From a checkpoint of a small contrastive audio-text model: encoder patch size [8, 16], text encoder width 192.
Rows from block 3 of the text encoder of a small contrastive audio-text model, named by matrix and row number. Rows with one number within an expert belong to one neuron, the router's apart. Each number is 128 + 32 x the weight over its row's rms, rounded and kept within 0 to 255. All counts start at 0. Numbers have three digits each.
After each expert's rows are labels from the 100 texts, of 14976, where the router gives the expert most weight on average: "fires on" is the input token at the peak. Only what is clearly more common there than usual is listed. The data: notes from a synthesiser with random patches. In brackets: how many of the 100.
# router: router (text_encoder.blocks.3.mlp.router.weight, 8x192), inputs 0-95
# up: expert up (text_encoder.blocks.3.mlp.up, 8x96x192), inputs 0-95
# down: expert down (text_encoder.blocks.3.mlp.down, 8x192x96, transposed), outputs 0-95

# expert 1
router.1:160129155092109150138144081083110148122082133091055149107215134095130154148139134165193100117155157156138102155137124118123116085151104183078125158091083117150095078090158092109117072080156121129085123176129109118125080127074106119116154191145172157113112131105176124099088147175114165158
up.0:084114139153144134116139151157120142146124187099187147091127189127091128113148122161081144160166088124122090102106188111152137124113113036120088159114135164139130139104113217121132234148168107088062206117158133123180147131184139185143145106125084138164151157171078049135141116122132118128
down.0:096140138152144095111081106127129120091170172084111166121122171215099124154162135144157062170113112132141089097118129068155131153165129156054155159101089172128048122074094122093179085134144060061092165136197136134165155113135192184148136149147095140165194103093096101111143157171120074193
up.1:142126174090086140118050100120095090100132136130116141165167062107129101109063016120151092073144139169096170101200077173134111113165129141164105119143197120132130119136166121174118096099129164138108110132097151137075059080146056132115158157067120091108105090101158140128103069129160176107
down.1:156106173108168094221116107113098093128110125121153163093158093050130115173086081139088109136153132133129120148140104127151035105132157139142134182160180091136091049144226097106127129075123093201108109117178176108157119139123155158119210123115102128046125097159127141102130100130198157133
up.2:113113122071167155108132114094092125126111127115124126112170118133112147096148109158186088120105132158155117115111121148093124127115093152102097154110121130124149133139118109133152135108101164075111201145121087105129056127131064161085115126128121172101093145124140088178103141140133181077
down.2:202112179093131129154139115055128105117108108176075121160223092127092160151116136142134124109107176109086145172128096125116049114162147181139165148148134128105117093140183086108112119054125091146125099134120139140078089101089167143135186158152162121103114144090136145099094069153140146136
up.3:127113120133148125150153146134174177087084157100130109183128146105027160098116156089071109079116145064164178136104152123166162115158104089116112119195102170136136138110136158111053132123168142112094199145073121139129163098188158115170117148091135090183091144099138036127099114118141083131
down.3:112171095164131130124144188144199178139105132068161127147105109135126170140137162140097127154170141127123138106121188127169140075170176124111113102112093137189111188105123137114090135200133123164131149153082107128150151091068149096150107104107150130145144146123118078163173153145067131136
fires on: "<end>" (33); "saw" (31); "register" (22); "bass" (14)

# expert 2
router.2:137110097138111147162142162170136151138119122173138179125134143067095088133133132109103164081147153170120107202096145151196115170106108080150104102144165128174159123145126186146182197140097128123150125112153169158184159161142148122133119118124145067134101108150127158144106129119127048133
up.0:074111126107088161094140153145106130137166119140143151101175190125079112073126093111152130102079124155136114144062084105124188112133076128103120107097118175111124191129108177105137156117131147124076179170134078110075100096133110198160058109095080095159115130121159090154133168180147165104
down.0:120145155130113148130157144172144190141138097163123117045128159106175121107144079149117192129114093119158085134057170124115139085127149123147099127099146107146114172146138134125150142158124142158069142096148135113145093178151121135159080141095036080141050148201124064194122174127128172116
up.1:112122146087170074124120043149033059148147112144143144083083121105183092142176105123157148128071147120096131113148154119090138134086125107146110159112144064128147062135113109162195090095117198149181101118176152123139161126119054129068159128127117155086152153163150150116142128102158177101
down.1:108136130142148127109123161156159123123107106077162068175020133154156179100104169080086095082148160069124191130145147115092157141137174088145133089106140109189150178061144134137076122143156162095163095141067112142143217129117111060139141091105132161132137131117126120138171116101123126141
up.2:049120116151166095118129130164154124114123196108136186150106162133092172134114161134136088172114142192120124079117107080094131103110152120095154186134130121126114120078089109086141136116161110120126141118157104102181177104218123142164152099130100175179217137134111105151120112105114125132
down.2:094142135164135096104071111170109085081146150107127169153108164190118122125114125114168082123088115098084156067134100074160139156148141099094173126121142130169105135031063132169154102116157123092148142112116126145167208138111126170143123106151086125151204159100079094164165123161130118139
up.3:141110122106167176137126165077180117121099189129092141138159136122058149111105165160119092122126133135180117165138159123157102179116115142125114160137150152113152133102113124091140183139129106104113142128112110062178144139099132134133128134153150183174126120119157147124079100097108093090
down.3:138123097111141107162130161120123115152113136127200078118140128118104093066135147147093146105156144103124115157165153156141126168084101157198094148139156146123234107149187158128151162144146134134112134151158162106161171104117134094099175127109136172161130075140127196050132113042165130044
fires on: "swell" (64); "pad" (29); "opening" (7)

# expert 5
router.5:172154126169133161110073151095118068149129119137189066162130106139098120113063118076161147109128135074072198122165061098071130154128150037175177070144213138168166163131107106175112141103177133103155081107074136144121143104127121111111110121128124083113163131097133153165163060129194134106
up.0:113088083124169126149184118122170106104096145165110124132176122095094147062163173128143093091058128137189119150129156147159202132115082126120072140148084137083141096139120122060136155140089136161111172166143107087161076151142155134158091163121130136174075076153121102103095144093100067114
down.0:159099099108128087093103135139125067089178098138109063167045122168189108081149113121153059119116081101140149093128123175116184218156139142141176097110112118112164174101066109168147105112125163085167160113105087176111187090099066111115074127135151194130141119090119146103118135141140098107
up.1:136158164162078135092096144168128110122155120078197099088116153201108105099128151133092150168082087087124131082075142083100180096123127088113141109093157177089082174112139187165124133205158135097162145165167122122065121165143140170147103111085026118168149121127151075158182126153154184099
down.1:171151178132106155182087118117099114164091134115122138164126133107087162118015167048125141121176185136017184152159086074120102083095159108102222073129172123174127116103107126118118128138148130116112051149127138157137172156101165107185153117134140124120143150121146148122108088110160166156
up.2:156175090106164143161129127122172077102153060138127089090124160126157135142133191117147128102087155167122124147101111074103148136115180102126151125092173110141088134138117093139240074134128115141213102135128112113144155187091128118134149125138133127107146110117134152187099140145113117148
down.2:131117116156114118160134137128197105082139080164100117165121139146115156106094152089088109110152171098124181149105084118136138152145166127117187116179140121141119130141122127072138121099106128105133098114115126184132056180104145117206157151110180129142125093096100127114110091151116055140
up.3:173153084136156168136151099100143072139133090137151102113156159142120141111111191145147110143036136117139123173088095070098156132098121100109148133092142126131116117150094126079241130135147105094174129188135075084129136134116143131154084150179138133162155115109164160145131119137132122136
down.3:169121121130122121171101127102158119090125085147123132166151147140156148102080164046119138124128194157069193152105039067102128142111183128111228109134166087176108086145105099085134114115134125103175062125118111156130150139144143125169162122134152123127121136132122148129146073170141125135
fires on: "gate" (62); "<end>" (26)

# expert 6
router.6:108085105144187103119180102095118146176150145104151106126073165211180164160139174132085134145092116115169128160107108117113119199093090118150151149148081114079136113172098195099122191146109157188155130145168116127130150131188136159119123095154133121122100155124086132104169113110139085159
up.0:129133094147124123122123136085086086135139101134154118150146073123144038105105041138168098162194097166134133108206065165095134144103061158182099142156163124123184133182117142141170175111108146131122176095138152129099092122085112109071095144161162180124136077121120181087127103072084126116
down.0:186205147114094158112105154140144133107107133068159052162130097115126117129113118116137100107139120136104124108199114128146135079136147122088156073059156197135104163095125115157107105162155071124104106182067144154113137097077156054140102179116168098132172119086142116098135163175058125142
up.1:101103158084158110098100110105102063110178141125184100103112165192153103115147149154131063132070112104147135080110133126078163192107126114113110142080129118069115120130134175151183163135155187106135164177138081110101136144165094161090120104120045133098119150088122120113145103124153151110
down.1:089063091156181096083125085100106091107170149127137138138115182178136171116143115137139101135085123075176139109094094088124168217155035152106144158164087112096098117101091188132135133048134209131111152095122090159130123151159092231108128097139101146145125169090072110151127118152137079144
up.2:099127129124152117092163080169118118145093176123154113123161140147070167098110125089184092096107157103137163086113138097081203117101110102123092128088125184092159110112096144130110146136169149130079125179134107065102159113151085150086097140086096121161120162122152103125115151113147178066
down.2:071060079172185068101160079135129113131144187170160099139141170133102119105095128090154140114093114129130160088123087082117160191147067120171124145174106106059140131124088142118114137078168188159144108095122115113169097117152088215128123103106115109169145150132053123151127096119152093150
up.3:134144150086101198114094164139119109148128167139119162142179089109067077089126058134147121120152163170090138128195170169155140092147123141147081099112190148105187171128151100169127174104121120096065131185108126093145091091084075099115102133115102157120127110160187137151070152071113173033
down.3:157113150068152191138140149109049135168122175161143132101136111106099095136089086192119156144131123128119116144124129162098128109117090123160115154162185127092187096141127116110065193095130138136059150126152140111123127111125067174039133104129129119118078153138157163093115131083135159049
fires on: "pluck" (81); "opening" (18)

# expert 3
router.3:141162089175107153115181170124147203179107169137115143175123121135107153132110099132119161127161114149140130167165128163154100119096088092145131085143090169151172179122124174126114201180167127153113130122134162166115094093146129096103104152135155107112099159158083083123114159101079068151
up.0:111117140074128106138088095135090095094145083096140136079091171147156084066196122164156088126085105147167108112098159127120162153131069161115069142086110107097105096106117173156188125113125164073134190140124083110089112133140104155118121120109075143140129127136163088093114136118170158102
down.0:088155136117125135055099093159124128191189146073142175119159122128124142148175135129200149164098095100127115131134206127143173100114168150118092115073096060097128101125082111162117094160102125100116124149126115094147081180133109167066144139141094156065106186189121091170182161119102146128
up.1:045085104127173114123145106163160121119135150136167139116128196126104136108152158142146103125076152138125124104078112068104142111109115099089121170132059128113113114121072156106160140140146148087114182156186069048148164152155113175164142087102101167176141137172116109144136141112142122132
down.1:119188114109148127125154127108107132119088103055142143065082142184171170160163152103139150183070089092118100147095160139128156128087145179101105123058073138128132082127118137117189090155058102156150166167152114150099111127200151129091118124177136129143140137140159121099192185130100164123
up.2:097094058141138141106145142101127135121132177137143128149077124142103144083120127146121068143132106167214118133127106167153140139111067158097120180143096152114147132126079159090124159106122121039124199131099073140147115080181124137118072162152145156192106087095101106109094114104090072137
down.2:164116090129166167155163095090151114121087136137092070151146085090087153129090169111149108100144211167134158193137113097096152165135124150129139168125114137114134105146145138073112140117121108153111142173116103111139111142099153075126139130151221147116113124098189159112055107096088124107
up.3:071071079094157104120119081169127123102133149112150116096126160152135138064164173147156086127073131106140146096084150092130169140098083110097095182118086131109105109099095182113165135126140128049119187166161088093151130153156125182146135155113115160172142092152124095107111133103135144138
down.3:103134124077134125090134131155092124178116143107133168079157133183164137211163129131149131184121139136113110103110160126103101140060144177110134137053120123156153135110048108191184133163120095157147150138177127108090100125157131162062137090190095176121153148130142134122208120124139180072
fires on: "sync" (77); "band" (18)

# expert 4
router.4:154140144146128123096136182145142160137156154147114099140181090108101090127113072142129152134158098230092125089205065146155128152161113084177173077143162135050140203153115114182107149141158143182149096099135195168107124074130102098112087112126147082137129136128093138100158145128065095139
up.0:116159110143143119115129158156139152116193061120144109033122142161221138150192142171090139180126067202164067100115180121107118132135148162134124153123109113102102161171110092155147113165053117120185105083166139145129035156127137140130162069119086163126121137142117122158150161132105138136
down.0:126133125146070108180113162145189127090122131118131152160133115125107126092166120151074079132169103127173119127129115160174102154197112129084108116145135151187082151132162163105131095156098115126117163090091115169132103104147179112181140158113167111140098085067105093101121122165112074165
up.1:103107133090145130106131104139114110142107122103122130083074175143153134093182150152166128126085164121142098122090188103104186095091122139140099155085093091112136123112114172128167119140122134106133164179122082069132113181091079124105135095109081180085097157149164110146120128124162189102
down.1:049077130125157131167156180127163149112126159112155122160126134116128150102124160201055170147130145121179146168107164143139088130116121115151079164181121102148188130121177182067121187149131137095074193147120101093180112141163113133103149080063124158114044169185097125156138083114175129127
up.2:065107141120162123139168105144096122161091162076172154083106164195151152114135156128125127141120128111135106098060158093106131111083137153123106193081087144148144113115112174098135157146120130127070184142163104027153154129142136193103153069116046177152131158180143119142140097106201174098
down.2:129161154111112141082062132114078096117157091089142122135100131181152102120133112081139062136130110120046140099159104163114165176126151115132186078109168129158162132071062116185155098112103165125124096093101130149119180165085117111078118088134089173118196161100144150135159100140135164101
up.3:142118130123120148139071138084112092060161087129110086119056144154162105130103125161154087141125089093146117155136078115117118201153089170118173137144138130165093125098115131122110080062198129098122134127126108148091150153037144143123116121191158133164141118056125173077155120160119108157
down.3:117155177170101156146105135133114148160100149073088200097189167163122140194133114130160147183170091159063092109101132086168092067139112127092184111090123179193093135069087115118114116139151069121084127109190163120130079148127179166128155108159118119142196147163115095160151114166138148178
fires on: "tremolo" (49)

# expert 7
router.7:071097171117118088182127147172171112096107144127122137130132115107123148074118161144090116118137163124142146086111187106142131075162179127138054155129126127133109134122184107095103138139118137129083166130112110064159096140128141120186198117076095181114099078176108103148095089082154138133
up.0:161143117111160112181142165134139133099107146124104103114145125118000140161131098099147110113137108054174119168140178135200138123123124151110092100083145172130105120090137084120159140125158096102155141146162185103136148166135160155160116179154159085166126116108118112106128153105141077114
down.0:044115116190126038104103113142103099113171125129100171116182151160130134115135192119112118159070137102113152085123155090162139148152179133145134148078137115132116118137076079176108106155043149113147139122098158173131092120157137143117160083105092088133188146178086099168172109144135136136
up.1:141127140113162162123097160112121088095214114183124133026165139103105102158148118199140110196079091089145083104127088129085080154159143142145134183150191098141082139142145086150153103102194119110161106081168119113131128101081107218133147099130101148105126104095122163142159129184149127128
down.1:077138138127125115086122151201151149079168132170152145100167133129113093103190089176120114157083070172156087074089163141140152139170133118108076144136115124104094174114143116173139141150136158111163167084140149143131088122096113158136088135092077084139118119138096084170133185151097104134
up.2:146099145119127151155167132107111140115119153137112163075160180125129165169131139184105129199178112161172031158074132111164083105124121131096110180147099140103088110132135102080158124091158087087087146173193130108131123153147153150142142175164154148165103111124117112090160116169143104136
down.2:057101157134133104152187147155154183121084214135157112116120147154082140134145178178058106164122142129142108114101188100161148074163127114113088158117124182099071149138140201063116157158143068157079180176164155069161138130095183128154142133076111131149119090160113076111104111121093112128
up.3:108163094152171101167142155178168113078102121101158081152119121120024138114161156116131081087089160060158155122178177099117183135174170106134115105073135151146132161090153115140127153150170119167171114180090124089159135155103159094153136121101134153121134105121136146155075128071080084134
down.3:081128116174125115106094122152084088138187103103144132119133105121152094151131123091123109162109101092076158067160126134105119142144159119160124101144142062167126113126123045168142121137075131087203076081123137161127120092145113160101177104106098114140181142133073146161195098132156155145
fires on: "-" (44); "harmonic" (34); "closing" (16)